{"model": "multi-label image tagger", "dataset": "flat shapes of many kinds, plain or patterned, on busy backdrops", "train_examples": 48750, "image_size": 32, "crop_scale_min": 0.8, "horizontal_flip": false, "translate": 0.12, "color_jitter": 0.2, "arch": "vit", "norm": "layernorm", "norm_position": "pre", "activation": "gelu_tanh", "mlp_ratio": 3, "head_dim": 32, "fused_qkv": true, "bias": "all", "qk_norm": false, "parallel_block": false, "inner_norm": false, "moe": "top_k", "num_experts": 4, "moe_every": 2, "expert_mlp_ratio": 1, "experts_per_token": 2, "shared_expert": false, "patch_size": [4, 4], "conv_stem": false, "layers": 6, "width": 320, "positions": "learned", "pooling": "mean", "num_labels": 35, "mixing": "mixup", "residual_init": "none", "optimizer": "soap", "beta2": 0.99, "lr": 0.0021, "beta1": 0.9, "shampoo_beta": 0.95, "eps": 1e-08, "precondition_frequency": 10, "max_precond_dim": 1536, "one_sided": false, "adamw_lr_other_params": 0.0015, "gradient_noise": 0.1, "cautious_weight_decay": true, "steps": 12400, "batch_size": 256, "epochs": 65.1, "lr_schedule": "linear", "final_lr_fraction": 0.1, "warmup_steps": 620, "weight_decay": 0.0, "adamw_weight_decay_other_params": 0.01}
Rows from block 2, named by matrix and row number. Rows with one number belong to one neuron. Each number is 50 + 15 x the weight over the matrix's rms, rounded and kept within 0 to 99. All counts start at 0.
# fc1: MLP up (model.blocks.2.mlp.fc1.weight, 960x320), inputs 40-79
# fc2: MLP down (model.blocks.2.mlp.fc2.weight, 320x960, transposed), outputs 40-79
fc1.155:12 46 53 75 76 50 51 48 67 30 69 43 44 50 54 72 34 56 59 55 73 29 28 52 40 85 63 66 68 53 66 72 64 37 63 37 50 27 48 88
fc1.156:31 57 14 98 53 67 80 36 67 55 42 48 65 65 45 62 49 65 45 25 37 57 86 37 63 42 46 38 82 42 49 40 54 43 26 32 25 47 79 46
fc1.157:39 57 23 64 53 52 37 58 28 28 45 30 46 61 38 56 50 42 57 73 43 60 45 40 43 34 16 42 29 31 85 17 82 48 55 60 63 75 54 55
fc1.159:47 34 70 51 76 47 46 51 55 32 51 44 55 55 86 41 46 55 66 50 31 17 62 39 63 38 43 76 47 63 31 78 48 38 74 49 62 45 76 30
fc1.160:65 55 39 46 55 53 34 50 63 56 65 59 47 33 61 66 43 38 41 43 55 46 00 67 62 50 62 47 38 49 44 43 48 47 40 29 50 63 41 64
fc1.161:75 53 32 30 60 70 53 65 39 55 26 56 74 40 50 38 66 24 63 44 55 29 41 80 44 06 30 21 55 40 68 51 38 48 67 56 46 55 34 50
fc1.162:40 59 67 51 25 50 41 41 62 53 39 45 60 45 46 37 48 52 64 33 38 51 30 61 68 48 23 44 61 54 59 48 68 33 42 55 70 42 48 57
fc1.163:52 44 46 29 53 22 52 53 07 30 56 58 58 39 62 65 36 62 32 18 34 61 62 28 63 86 17 37 49 47 31 33 34 65 46 61 68 36 52 66
fc1.164:38 57 29 28 73 38 64 61 44 21 58 54 39 61 59 66 32 75 51 51 23 99 93 37 49 51 56 47 54 35 47 46 65 77 56 44 40 41 24 67
fc1.165:68 56 44 47 31 47 43 46 40 26 48 13 64 39 01 38 46 32 33 61 58 62 29 64 37 41 59 52 14 57 59 53 42 73 40 51 57 65 67 52
fc1.166:60 37 53 67 84 35 46 54 38 20 73 44 59 68 79 46 52 50 34 53 60 38 52 45 64 80 52 60 38 62 59 34 57 61 64 52 33 51 53 19
fc1.167:55 55 30 39 31 25 60 43 39 52 62 63 42 58 64 28 36 40 50 38 55 59 42 31 28 43 71 22 81 87 67 13 79 60 45 70 43 09 60 30
fc1.168:48 54 45 23 41 53 26 42 24 31 24 43 65 77 38 45 45 61 64 62 48 44 52 40 52 55 40 41 52 65 56 66 51 64 39 52 49 73 49 46
fc1.169:59 45 42 59 45 42 73 52 51 51 41 46 54 33 47 58 66 53 45 81 60 39 65 52 61 42 52 37 36 53 83 99 45 42 53 64 69 56 47 48
fc1.170:27 71 57 47 39 75 25 18 29 73 61 39 79 34 42 85 42 95 42 53 53 38 68 01 52 65 43 60 51 54 40 52 15 31 20 37 64 43 65 59
fc1.171:35 64 59 26 30 58 39 35 32 36 35 35 78 45 23 35 43 28 60 55 55 45 51 30 28 46 38 52 64 50 46 51 36 54 60 51 35 59 32 60
fc1.172:57 48 30 52 32 64 71 48 71 55 30 37 46 79 52 51 39 65 45 44 65 60 33 50 55 37 42 39 48 46 36 52 58 60 48 68 89 65 41 61
fc1.173:56 56 38 62 44 46 09 34 54 56 68 46 49 40 36 74 85 15 32 37 46 65 56 56 56 41 56 64 48 59 39 43 42 45 49 67 37 49 23 53
fc1.174:64 28 57 39 16 48 50 40 24 69 57 39 50 54 56 69 57 66 50 64 58 48 56 67 28 49 15 54 39 52 48 59 69 54 24 38 52 54 35 54
fc1.175:58 42 63 79 52 49 52 69 48 36 34 50 63 17 31 44 49 37 27 45 56 61 59 51 57 34 64 63 58 52 79 47 42 57 53 59 34 85 63 79
fc1.176:38 44 66 59 46 32 68 59 52 84 57 50 38 57 59 86 60 57 17 33 42 33 50 39 73 62 34 40 43 50 64 53 63 40 24 51 67 57 69 60
fc1.177:62 60 75 70 46 56 30 76 54 64 51 54 51 55 40 66 38 56 51 55 40 55 50 68 65 48 46 58 32 43 44 35 58 30 57 57 46 63 50 31
fc1.178:35 67 68 47 36 59 47 53 56 52 54 58 84 57 63 45 58 77 42 78 35 68 27 45 69 59 45 62 39 59 40 78 43 46 52 58 29 54 40 47
fc1.179:37 47 45 57 65 38 42 61 36 37 09 64 60 28 49 22 68 56 62 40 46 60 68 40 48 45 46 53 41 40 70 45 52 49 16 41 62 51 58 57
fc1.180:38 44 54 68 49 69 50 43 30 53 45 19 48 51 53 48 48 40 24 49 70 43 45 65 74 44 40 54 61 44 52 33 63 49 68 50 15 29 55 38
fc1.181:36 26 43 85 43 62 45 58 54 72 69 43 55 46 79 23 58 48 24 61 39 61 25 23 66 57 45 77 24 61 56 64 34 59 30 52 69 47 65 42
fc1.182:38 02 39 58 64 54 73 52 37 47 62 60 21 55 47 28 64 66 51 43 68 39 29 17 34 63 58 25 49 71 33 68 29 41 22 66 73 29 63 46
fc1.183:63 50 19 41 58 35 66 32 68 72 50 70 30 29 72 53 37 59 53 33 38 58 56 43 45 51 35 45 69 08 48 44 30 50 30 63 65 19 49 31
fc1.184:37 73 64 33 65 58 68 57 58 55 79 52 36 51 57 65 94 63 17 95 55 63 41 52 64 92 25 27 64 31 38 55 42 46 51 33 82 64 67 51
fc1.185:42 55 45 26 37 36 41 64 45 53 50 35 68 47 27 35 55 55 37 31 31 53 44 54 45 62 38 43 73 34 60 62 41 41 47 42 59 53 40 47
fc1.186:26 34 67 39 39 28 51 46 48 67 42 25 71 46 52 59 70 59 41 72 53 42 41 48 49 54 40 52 80 49 56 27 35 43 69 22 63 65 34 43
fc1.187:39 41 45 53 38 72 29 58 44 38 14 33 43 61 29 52 42 64 33 44 51 61 53 70 29 42 75 60 44 66 48 63 43 58 57 43 50 77 60 63
fc1.188:39 52 49 38 50 27 74 40 46 54 34 52 17 43 61 36 65 71 56 59 58 45 40 53 53 67 36 62 38 30 50 47 42 73 38 46 19 68 51 73
fc1.189:45 50 50 46 51 39 82 47 57 62 33 35 54 43 61 40 47 17 56 36 44 64 19 64 33 59 43 47 50 45 49 68 28 67 58 50 62 52 60 49
fc1.190:41 55 64 78 63 68 75 68 73 42 83 62 74 57 40 31 69 41 72 65 37 76 61 19 42 44 55 58 74 51 55 76 46 61 55 53 55 56 27 42
fc1.191:70 35 45 75 60 56 69 32 60 52 67 56 36 29 58 39 47 38 25 62 32 39 61 55 48 66 50 35 55 74 66 48 70 71 62 41 40 43 48 51
fc1.192:65 38 53 61 56 59 67 49 54 30 59 52 52 54 47 46 13 28 44 36 62 65 57 46 54 54 32 67 58 42 31 23 42 39 47 34 52 54 61 33
fc1.193:50 64 46 72 34 53 41 33 54 34 50 78 47 62 73 47 23 52 83 66 56 39 35 44 73 39 43 39 62 50 52 52 49 55 40 15 75 55 53 17
fc1.194:33 47 51 34 40 57 39 64 56 32 40 89 49 44 50 31 36 57 44 40 88 53 56 47 52 52 87 27 29 41 45 69 26 63 50 65 39 52 44 15
fc1.195:39 63 74 68 59 76 33 50 58 50 45 64 56 61 32 43 53 76 51 67 20 39 65 46 62 36 31 49 49 28 53 41 56 82 28 48 66 38 49 53
fc1.196:70 54 31 51 67 58 54 41 38 66 40 49 50 39 44 49 58 63 58 38 17 44 69 59 43 71 45 54 43 67 62 65 48 43 54 34 59 38 15 41
fc1.197:76 51 24 54 41 86 64 49 66 19 70 63 41 56 79 36 26 40 89 24 20 28 56 68 51 51 54 44 77 48 45 53 41 67 71 58 46 69 47 46
fc1.198:67 62 64 51 38 61 60 65 52 26 37 45 50 49 48 61 50 59 44 27 47 36 69 53 37 49 54 33 42 35 48 49 74 47 64 54 55 48 39 73
fc1.199:47 40 82 48 40 27 44 21 66 39 30 47 66 54 33 72 42 22 16 68 61 61 55 56 52 34 59 19 23 46 50 43 51 18 48 49 56 55 06 47
fc1.200:72 54 32 47 43 24 48 59 42 59 64 75 59 82 50 52 41 38 43 43 43 73 42 44 61 45 58 38 45 22 68 42 52 54 32 69 65 58 65 46
fc1.201:31 38 45 41 32 50 37 53 43 25 24 54 59 55 79 39 37 75 44 42 29 51 42 47 35 58 42 33 39 42 43 35 49 55 50 59 62 54 67 30
fc1.202:50 34 59 56 33 53 81 63 46 42 65 25 50 34 34 54 76 75 51 63 55 77 72 41 64 40 46 46 48 27 42 46 60 43 57 45 38 56 42 31
fc1.203:74 38 53 56 74 43 70 66 60 55 56 49 71 27 46 54 53 27 67 58 54 56 63 73 58 61 42 35 21 61 48 54 29 80 44 49 32 51 26 72
fc1.204:44 44 65 42 78 52 59 51 79 28 51 55 82 42 49 56 39 49 73 27 55 84 89 57 42 62 16 62 43 59 35 54 35 58 49 39 37 44 35 27
fc1.205:48 47 64 60 56 22 46 54 58 59 41 63 70 74 38 53 35 59 52 74 56 50 49 60 50 95 45 83 61 63 50 47 51 60 60 38 50 58 54 57
fc1.206:45 59 24 50 41 58 55 44 50 56 62 33 57 42 67 45 43 60 27 28 56 38 74 51 19 60 39 48 40 58 58 72 49 68 52 35 33 47 38 51
fc1.207:32 36 52 54 83 84 60 17 44 47 39 47 57 60 29 66 75 69 36 26 36 42 68 44 43 46 82 42 63 75 58 43 49 51 50 43 59 75 63 54
fc1.208:26 64 37 59 56 29 52 35 39 39 38 46 37 53 47 83 52 45 28 70 49 77 60 42 29 33 34 48 27 39 53 39 46 41 52 55 29 48 39 54
fc1.209:63 14 48 44 51 63 49 27 41 55 63 63 14 31 42 38 81 32 40 91 35 49 51 23 99 51 15 28 65 46 30 83 65 61 58 37 63 56 40 57
fc1.210:62 42 47 59 48 56 38 56 57 57 39 67 43 45 40 21 56 48 71 38 44 46 55 53 27 60 59 40 78 58 46 45 40 52 46 38 38 54 48 40
fc1.211:52 27 59 23 40 36 55 38 51 50 40 41 60 39 73 53 59 34 92 77 56 25 65 65 40 58 35 62 65 45 74 38 58 62 58 31 34 64 60 55
fc1.212:66 74 64 51 59 36 56 53 41 67 41 43 36 44 50 47 52 38 16 44 67 48 46 40 57 68 49 43 51 59 59 49 30 63 51 72 57 44 46 37
fc1.213:21 29 54 70 25 40 59 55 57 30 58 05 38 54 61 18 53 60 55 65 43 74 47 72 38 43 39 33 60 66 49 35 41 58 47 40 52 57 93 58
fc1.214:54 56 72 46 56 59 69 54 26 29 46 58 46 42 60 39 70 65 54 45 48 52 59 57 71 58 61 43 34 69 36 63 46 57 66 40 61 48 79 52
fc1.215:48 55 25 67 47 54 61 29 57 41 54 44 18 65 41 42 31 39 41 67 59 43 32 49 60 25 64 46 36 31 63 80 39 31 53 59 70 40 62 55
fc1.216:34 51 45 52 37 69 57 25 46 39 88 71 43 50 41 44 54 51 59 38 46 53 57 40 60 56 79 31 65 32 39 55 69 60 66 53 53 33 50 40
fc1.217:44 13 47 99 76 58 54 51 61 33 61 49 50 65 80 52 42 92 63 48 54 56 46 57 48 50 55 38 72 41 33 58 28 66 26 69 42 37 41 56
fc1.218:67 75 69 57 62 62 59 57 57 41 29 63 47 27 58 64 51 50 47 49 41 56 47 31 47 61 69 36 60 40 62 34 57 31 68 21 55 31 62 55
fc1.219:36 62 22 67 44 43 53 52 53 42 17 51 37 18 37 38 59 65 43 48 36 25 55 44 32 50 48 90 54 35 51 28 41 68 39 45 36 68 69 61
fc1.220:31 67 38 56 72 61 84 22 49 46 19 19 32 69 64 39 62 54 66 69 43 39 53 41 43 58 53 44 69 59 82 40 44 53 50 46 42 55 32 41
fc1.221:73 39 25 44 55 70 40 42 39 49 49 44 31 58 43 56 51 48 57 48 52 19 62 53 63 35 40 60 69 30 47 61 53 64 49 50 46 42 56 70
fc1.222:51 60 69 75 61 44 50 46 59 54 43 50 39 47 46 79 53 63 45 66 46 42 49 36 63 52 88 49 60 41 37 46 42 52 55 42 35 59 41 24
fc1.223:60 42 58 49 46 62 30 47 69 55 53 35 47 35 57 50 05 30 52 54 69 61 33 45 59 50 34 48 66 29 58 55 52 46 34 50 56 31 62 55
fc1.224:98 55 36 56 49 61 49 47 75 36 64 45 28 71 81 60 30 54 39 60 38 86 39 37 53 39 27 72 63 35 71 83 19 51 57 74 30 41 59 47
fc1.225:17 37 39 55 58 47 39 56 60 79 85 40 31 57 46 44 49 21 27 51 36 45 62 25 78 41 50 59 34 58 55 20 26 27 56 41 51 41 53 56
fc1.226:65 53 65 64 29 55 44 16 50 42 63 40 53 44 34 59 55 77 50 54 53 41 60 48 25 59 59 34 77 43 37 47 41 37 49 68 63 52 51 21
fc1.227:44 46 42 50 33 90 45 56 07 64 51 43 52 45 44 49 51 77 48 47 45 43 31 58 50 37 45 24 83 27 39 75 23 66 44 64 39 49 58 58
fc1.228:49 46 36 22 44 71 59 62 58 41 48 47 44 20 55 50 45 92 45 31 56 25 76 34 48 56 35 57 35 50 45 53 58 59 50 31 35 57 68 40
fc1.229:60 61 56 53 47 46 56 45 51 51 50 67 58 55 22 49 44 32 65 39 44 41 70 42 56 55 52 41 46 42 39 41 57 74 45 53 53 58 40 26
fc1.230:37 85 56 61 64 58 51 49 55 26 34 37 89 44 67 69 41 52 39 48 48 73 38 77 19 43 47 60 60 46 52 52 36 58 29 67 58 56 79 65
fc1.231:71 56 66 60 37 28 37 79 34 23 75 58 33 40 36 60 46 77 80 39 56 64 50 32 35 24 60 58 65 77 35 46 42 35 41 62 40 59 76 52
fc1.232:32 67 33 38 55 46 58 27 36 55 56 64 38 37 67 42 61 42 46 12 48 36 29 66 62 31 24 53 26 50 23 76 44 67 41 60 44 54 28 53
fc2.155:54 63 28 55 56 46 62 56 24 57 28 40 62 57 53 67 55 69 35 55 62 36 86 51 37 58 67 58 65 40 44 37 43 72 57 66 65 38 46 55
fc2.156:56 26 75 32 66 51 32 73 41 28 52 33 35 53 64 36 46 62 62 54 57 32 40 48 74 45 68 76 79 06 14 43 45 20 50 55 52 51 68 12
fc2.157:37 42 69 27 96 25 48 55 60 41 23 65 42 70 40 76 60 77 44 40 47 26 36 53 51 34 42 64 46 65 48 52 46 67 40 36 42 41 40 72
fc2.159:50 51 75 56 46 52 26 35 84 27 67 55 68 58 39 57 48 64 25 52 63 50 60 31 65 55 54 42 64 47 35 19 54 50 66 50 55 29 56 32
fc2.160:58 49 60 29 57 46 64 57 61 66 66 35 48 50 54 51 56 57 44 32 70 67 59 34 47 49 45 28 57 30 32 38 60 19 43 63 68 57 84 48
fc2.161:64 64 47 68 62 36 33 24 71 36 63 48 71 45 38 21 52 31 62 59 30 67 56 43 62 66 56 51 37 50 36 49 75 26 39 36 35 47 54 61
fc2.162:56 20 45 39 52 59 43 33 59 49 46 55 82 43 68 46 52 53 48 45 47 51 62 60 65 38 59 60 43 48 27 47 28 84 65 60 35 57 70 55
fc2.163:38 43 78 43 70 67 35 33 58 63 59 47 54 50 25 68 63 49 47 58 75 28 61 40 46 30 48 50 42 43 64 57 66 68 59 49 73 40 55 62
fc2.164:56 22 48 51 46 46 61 53 25 51 35 45 44 52 49 52 37 37 80 41 49 56 44 62 57 72 35 76 41 72 32 54 30 68 47 40 90 09 88 60
fc2.165:56 08 65 61 52 56 24 56 57 55 41 58 48 43 81 29 55 28 47 56 70 20 55 37 41 59 50 37 45 57 77 33 66 61 63 73 34 74 07 47
fc2.166:42 25 15 30 54 42 45 40 56 33 55 39 53 24 50 50 57 22 57 39 46 70 47 58 33 36 46 38 49 57 49 39 52 35 65 25 59 65 63 46
fc2.167:61 81 61 65 58 50 48 30 53 60 50 39 34 33 58 73 59 64 35 65 41 55 31 46 49 25 37 35 62 12 61 71 28 41 50 49 42 65 46 31
fc2.168:59 48 46 41 76 66 80 52 37 37 71 46 41 38 60 31 36 50 55 45 34 26 41 59 45 26 53 78 78 65 41 33 80 47 60 38 46 30 83 47
fc2.169:30 56 27 10 18 44 21 51 14 42 44 77 35 47 57 33 41 53 46 42 44 57 45 61 35 69 29 51 51 52 42 08 45 32 55 42 36 49 77 50
fc2.170:69 15 43 48 63 29 49 55 68 48 45 47 38 39 39 45 59 76 45 60 36 51 63 59 31 64 84 74 61 23 74 85 52 15 41 65 44 42 76 59
fc2.171:62 58 30 71 46 53 58 49 50 72 52 73 34 57 31 54 35 63 48 46 57 50 47 83 43 24 34 56 58 77 56 57 74 38 07 43 69 30 32 33
fc2.172:35 25 59 51 55 55 68 28 38 55 53 39 35 36 52 44 56 50 29 58 72 38 50 58 30 70 67 41 41 44 47 37 72 64 37 59 25 52 71 69
fc2.173:61 32 66 34 38 38 71 67 69 30 27 47 43 62 52 73 53 64 21 66 52 45 40 57 53 40 45 26 38 51 22 58 50 51 37 22 44 70 40 46
fc2.174:25 55 28 42 49 54 60 53 54 45 57 60 34 59 41 49 69 28 49 61 35 58 59 27 48 30 50 33 42 69 54 35 38 34 86 68 57 58 71 73
fc2.175:54 48 43 43 52 44 55 57 56 36 55 69 64 64 68 54 52 56 43 83 43 52 56 76 39 49 38 55 46 49 24 66 32 47 38 73 85 26 37 59
fc2.176:43 43 79 68 60 45 43 41 62 65 38 68 58 70 57 58 41 71 45 46 62 59 58 36 53 34 73 51 25 21 52 47 41 73 51 57 45 56 51 35
fc2.177:39 66 53 75 52 33 52 55 44 75 22 46 49 68 60 36 28 40 45 30 52 67 37 79 57 47 60 37 47 38 47 60 57 33 55 39 35 55 56 20
fc2.178:55 74 54 58 53 72 51 35 65 63 50 52 55 36 86 54 71 40 45 29 38 76 45 39 45 65 75 44 60 52 59 55 38 70 33 62 41 52 49 54
fc2.179:43 60 51 47 56 63 39 40 71 26 38 34 22 35 59 41 47 44 51 53 39 40 51 45 52 53 22 78 73 48 58 80 73 41 56 63 34 70 62 71
fc2.180:71 28 72 48 45 46 48 76 64 53 60 63 54 64 49 56 48 58 40 38 27 59 51 60 52 60 43 59 39 45 54 60 42 60 51 57 57 48 56 52
fc2.181:78 79 64 45 63 45 72 76 52 51 70 34 54 44 26 63 51 70 61 31 24 38 51 62 65 26 27 35 65 50 36 49 65 84 50 42 43 50 56 39
fc2.182:50 59 88 52 83 42 50 74 69 56 31 54 79 45 22 56 25 15 36 38 62 66 83 20 35 43 60 37 54 33 25 00 56 63 71 47 35 54 12 61
fc2.183:17 29 60 49 26 56 31 77 40 48 36 60 70 31 24 54 29 32 76 66 42 50 54 59 56 58 47 52 37 33 59 27 47 69 25 71 30 65 55 17
fc2.184:74 38 63 30 73 43 39 32 56 65 49 48 38 43 46 44 39 70 50 33 64 63 52 55 57 43 68 39 54 16 47 47 42 50 32 44 34 27 73 32
fc2.185:61 40 64 51 73 44 62 53 47 62 41 63 38 65 44 60 71 42 68 42 22 40 29 32 38 39 47 44 30 48 63 45 55 47 52 62 52 58 69 55
fc2.186:64 60 54 43 65 39 52 32 50 31 54 64 19 37 57 72 36 66 57 56 33 67 64 39 56 15 54 58 26 53 50 59 67 45 51 72 36 39 63 48
fc2.187:37 75 22 58 67 42 77 64 33 57 47 40 20 37 74 41 43 49 60 77 64 54 48 52 64 63 16 47 55 47 61 57 43 26 55 78 52 52 42 65
fc2.188:44 45 56 62 56 76 26 48 47 59 52 52 69 50 27 69 34 25 46 41 38 56 59 47 68 32 68 26 57 69 51 53 55 34 60 43 24 61 24 45
fc2.189:39 33 49 73 23 27 41 45 28 65 41 24 46 50 52 51 49 39 45 25 41 44 56 68 68 19 41 55 19 88 44 24 57 22 51 45 59 53 82 62
fc2.190:57 76 40 68 58 46 53 29 55 37 40 17 46 18 55 66 42 27 43 41 63 13 55 71 50 57 54 11 60 49 62 80 30 56 54 49 69 33 49 47
fc2.191:44 81 47 58 53 34 54 58 47 43 50 63 50 37 46 48 55 46 35 72 28 40 39 45 47 53 52 55 50 70 59 51 55 75 54 39 21 56 48 50
fc2.192:36 74 42 23 16 62 51 38 30 74 69 58 58 51 40 54 93 59 44 62 56 54 78 36 46 60 61 40 37 58 37 61 22 73 44 58 58 45 80 50
fc2.193:74 70 46 34 38 75 56 46 42 61 29 69 60 54 45 61 60 31 35 35 44 49 47 30 42 46 36 50 54 71 76 27 71 46 79 40 27 72 51 48
fc2.194:23 35 55 68 61 68 31 51 20 40 35 64 28 28 61 33 38 44 04 36 43 67 32 45 80 45 72 38 56 25 40 43 27 46 37 72 34 41 29 38
fc2.195:62 41 14 42 62 37 56 55 44 53 49 23 61 47 57 53 39 46 41 44 43 31 45 50 23 44 90 40 46 73 39 53 61 24 74 65 55 53 74 64
fc2.196:48 30 66 52 58 50 49 47 56 51 56 53 16 54 61 56 16 31 66 44 40 41 64 65 52 60 25 51 52 42 42 53 65 41 71 35 72 46 72 65
fc2.197:40 69 68 37 64 27 50 61 44 45 45 40 54 52 38 44 63 79 55 40 63 34 62 60 73 46 50 51 53 53 27 43 47 21 65 58 74 40 44 35
fc2.198:41 84 32 54 80 46 47 48 58 65 46 72 31 50 40 54 26 58 43 68 39 37 49 42 64 53 59 38 52 67 52 23 71 55 46 47 53 55 61 50
fc2.199:48 10 74 67 69 57 57 69 49 25 45 64 39 46 53 57 58 83 54 78 31 72 58 60 54 67 56 56 46 48 61 65 33 33 48 43 32 41 56 62
fc2.200:42 72 71 38 55 36 59 55 58 36 62 46 64 37 57 43 52 63 58 65 72 30 72 46 68 48 45 46 37 62 39 53 64 39 22 35 38 53 48 52
fc2.201:55 34 54 40 52 39 51 31 57 46 31 57 49 53 43 72 46 39 53 33 52 75 51 55 55 59 50 57 50 66 69 58 48 62 46 28 44 18 56 65
fc2.202:28 50 60 31 56 48 76 51 73 55 30 73 35 54 30 66 33 63 53 62 42 61 63 50 38 49 57 49 31 54 62 63 44 60 69 64 38 43 52 81
fc2.203:40 51 73 35 52 48 45 47 31 55 63 65 24 60 50 41 13 46 33 46 54 57 12 53 58 82 46 50 53 31 68 38 50 34 46 26 69 46 59 60
fc2.204:40 58 32 44 46 62 46 37 24 58 47 28 51 50 36 47 65 56 38 62 31 36 15 64 39 48 36 15 56 54 37 60 67 59 57 54 77 50 51 56
fc2.205:66 68 61 57 79 60 39 47 58 30 66 62 54 45 39 13 38 55 47 44 46 58 50 26 67 66 45 50 71 41 53 77 69 37 49 47 48 45 48 39
fc2.206:59 69 52 74 57 50 57 20 42 22 46 42 35 49 43 34 42 53 60 51 80 60 63 56 64 52 60 51 29 55 56 85 46 43 38 53 51 77 41 42
fc2.207:51 49 42 39 30 47 46 45 36 67 48 21 47 61 61 40 52 35 58 46 72 66 38 40 66 49 49 66 34 49 44 50 71 48 41 30 47 38 38 48
fc2.208:13 59 72 48 50 47 42 32 69 30 39 59 53 48 34 53 59 48 52 49 41 46 23 45 75 47 58 37 53 67 29 42 91 40 48 13 33 47 51 53
fc2.209:12 48 48 75 46 47 54 50 28 59 57 36 42 72 47 69 35 28 38 41 50 80 42 70 35 43 49 22 46 35 32 60 55 52 70 58 79 39 46 49
fc2.210:41 47 72 36 80 54 91 57 25 49 60 36 45 71 45 52 56 61 57 38 46 52 86 36 63 53 27 39 35 47 58 45 50 68 68 52 77 48 68 49
fc2.211:64 66 59 72 73 52 51 42 43 55 47 71 46 90 44 56 67 23 51 44 25 50 65 67 41 64 30 50 63 45 33 38 67 44 46 48 30 52 49 54
fc2.212:68 28 48 52 52 64 52 58 84 54 59 68 46 54 64 69 26 78 37 41 49 58 55 40 33 17 57 48 42 29 51 39 35 39 28 61 61 64 68 38
fc2.213:32 60 46 50 55 45 66 25 45 63 70 50 49 44 49 52 14 36 53 48 46 70 41 41 43 85 55 51 45 48 36 43 47 62 58 42 68 33 55 43
fc2.214:50 19 55 28 32 56 43 37 46 74 53 39 57 77 47 67 46 38 45 59 49 21 61 50 51 13 53 66 24 47 76 27 50 38 27 56 45 39 73 60
fc2.215:08 64 38 52 42 36 60 27 46 61 47 64 66 65 27 37 67 51 49 84 72 64 36 51 36 71 46 49 66 76 62 46 42 32 41 49 73 68 40 40
fc2.216:44 47 62 57 34 58 53 59 49 25 39 42 50 56 30 25 23 46 54 74 51 54 65 52 51 40 34 75 69 48 84 33 30 67 26 19 55 29 47 64
fc2.217:55 49 53 24 52 31 23 52 34 90 26 96 23 34 25 61 16 14 54 83 18 42 46 43 52 33 27 68 24 54 65 74 76 68 55 60 60 43 68 66
fc2.218:35 36 37 24 34 81 26 77 23 34 42 81 50 58 30 74 47 54 55 22 53 45 76 55 56 49 65 38 19 82 60 47 67 52 51 83 54 45 27 50
fc2.219:38 29 43 27 45 54 38 57 59 58 61 46 62 42 39 45 86 51 63 52 57 60 78 49 31 42 53 59 43 67 71 52 48 56 46 55 60 67 75 40
fc2.220:36 63 60 63 36 72 49 51 59 50 63 68 55 65 56 48 51 24 58 35 43 68 33 62 76 43 37 77 60 57 45 28 63 57 42 57 74 51 54 54
fc2.221:38 48 39 63 70 32 54 49 50 49 56 54 71 57 52 33 21 62 47 83 11 44 42 56 43 70 51 52 67 54 71 38 83 30 55 49 53 42 77 36
fc2.222:35 53 70 47 48 69 38 55 73 43 56 32 62 61 69 40 71 62 43 37 67 35 27 45 54 68 54 42 43 67 40 38 33 24 61 56 68 74 49 57
fc2.223:40 58 29 54 37 55 53 26 18 49 25 53 49 45 33 39 65 49 61 53 42 26 37 42 45 35 21 68 53 50 54 53 63 52 55 53 45 57 54 50
fc2.224:43 47 42 16 69 66 80 66 77 51 61 39 62 45 29 55 84 48 47 73 64 78 62 47 36 34 48 37 56 47 81 83 29 65 53 71 44 44 39 49
fc2.225:76 63 88 49 29 40 38 53 44 44 37 75 40 48 35 51 48 96 67 46 55 46 54 53 36 33 29 53 26 49 57 57 41 52 59 62 53 76 53 62
fc2.226:63 49 46 54 70 50 53 72 24 48 20 66 51 50 35 76 65 20 44 84 44 29 61 42 48 36 79 32 64 51 49 56 51 59 86 73 27 52 35 64
fc2.227:39 53 73 34 76 33 58 36 64 31 43 44 45 65 53 30 60 45 33 53 50 49 53 70 34 48 46 53 42 59 49 69 59 23 44 43 59 44 55 54
fc2.228:09 35 50 41 80 32 41 79 58 45 67 76 69 22 48 41 79 49 50 46 51 70 50 48 53 37 57 55 61 39 65 36 54 65 74 69 46 70 55 56
fc2.229:33 43 91 46 48 51 45 35 46 56 84 69 64 41 59 62 46 50 57 34 52 25 33 52 48 53 34 84 30 70 52 60 28 33 58 60 60 31 55 45
fc2.230:67 46 49 57 64 55 33 67 43 54 51 64 43 40 48 66 48 49 53 60 63 52 63 34 57 28 52 49 40 46 53 45 47 24 38 52 34 29 42 36
fc2.231:53 55 70 57 55 87 35 60 88 34 43 70 51 63 42 29 47 22 62 62 52 56 57 50 80 48 39 49 45 52 53 42 84 50 39 43 68 47 13 44
fc2.232:44 42 48 52 43 42 46 62 68 44 32 13 51 50 46 44 39 57 42 33 39 57 43 19 36 65 62 32 81 59 59 57 86 41 69 52 60 70 16 49